A small segmentation model, trained from scratch: muon at rate 0.032.
Rows from block 9 of a small segmentation model, named by matrix and row number. Rows with one number belong to one channel. Each number is 500 + 25 x the weight over its row's rms, rounded and kept within 0 to 999. All counts start at 0. Numbers have three digits each.
After each channel's rows are labels from the 100 images, of 14848, where the channel reaches its highest value: "strongest on" is what is common among them; "lies over" is the class under the peak. Only what is clearly more common there than usual is listed. The data: simulated stained blood smears.
# convs1: 3x3 conv (model.decb.0.1.convs.1.weight, 96x96x3x3, each kernel summed), inputs 0-47
# convs2: expand pointwise conv (model.decb.0.1.convs.2.weight, 192x96x1x1, transposed), outputs 0-38

convs1.85:448491483446482511469504481501484459519440497467509530475513487504520469508469507493498518508520504538538492482516510506501475517509492457501513
convs2.85:472495448526508493500485530507496449512490485543518483441504506512475512535525522496500521496465557495497511526485498
strongest on: platelets
lies over: large cell

convs1.18:487486470478483470453486450510461449525483503532490466506478454501497507502501573456484487470511454510483505491489443497478498509511482503498502
convs2.18:483492478527513496510527470534517517480484495501493491546450496481519486498510528445449508511482446518467515543508435
strongest on: two lobes with orange grains
lies over: large cell

convs1.53:492462493481466499499505456511538533490496504505503482492510457498510518514521509524503474536492512546563509525503500487491530475505488470488475
convs2.53:516475554474526510517523526503553468503471521505518497508514487521523525510484520481485551494501462452493515484518513
strongest on: two lobes with orange grains
lies over: large cell

convs1.19:490478504513493453472486532510449474472490497533472470486480495505508511475515532546487512474526476515516488524498463494496480548540496472500464
convs2.19:467543532502537518498478498480492489484494480511532483491506483482470530472459514510522491522582481448461508539505496
strongest on: two lobes with orange grains
lies over: large cell

convs1.17:497517498563488502531494478506510529505500517488486471448507490510513483493519471503441473491495474523516544517433522495498509484497489507473515
convs2.17:493501477506561501509505506480479481506497480482480523552500516486471501556479503506516537490484462500461561530516500
strongest on: platelets
lies over: large cell

convs1.46:502491517492423507472513515483491456519497471503504500460495489506485507476471460470533512542484497507517508498528505497484532483498497487529489
convs2.46:480527505525483528463550516489493536501508493494506499455502501521471512453508478517503520483486472477476525501484552
strongest on: platelets
lies over: large cell

convs1.56:493491496520459505433514479524524481504521499501530499529530490508506493512523497481546496544461529494510461506544498502500521482485484495492492
convs2.56:493471480545528467516503496528501518504517501475541491500513510488533520531508464472499482464492506487490508500559482
strongest on: platelets
lies over: large cell

convs1.69:419505507454485494447495512510473451489495485518492514472489497518499506504446471491490553493485498503518508522533500499500515547511491523538511
convs2.69:496478511531472479496507539474488489526490515493502497511524489494496492493514508501478470447486492525496498480535467
strongest on: platelets
lies over: large cell

convs1.33:512514491517484487455477489501501511500506501496502439550482496502502529524516513468537528481476452465507507502477454494493498492488506534450476
convs2.33:549513493526523479499505513511458487488517504514474472498511528494495475496509520517508562470481524468514482473498527
strongest on: two lobes with orange grains
lies over: large cell

convs1.47:516473484516491526460479492482512497517472465500484466510532498499505500523506482484533528519506494500532522552484488503485465534519479499465495
convs2.47:532543526516491478503477484557495470550474555504537463477467517477435514505490502481485485493532474512500462476470479
strongest on: two lobes with orange grains
lies over: large cell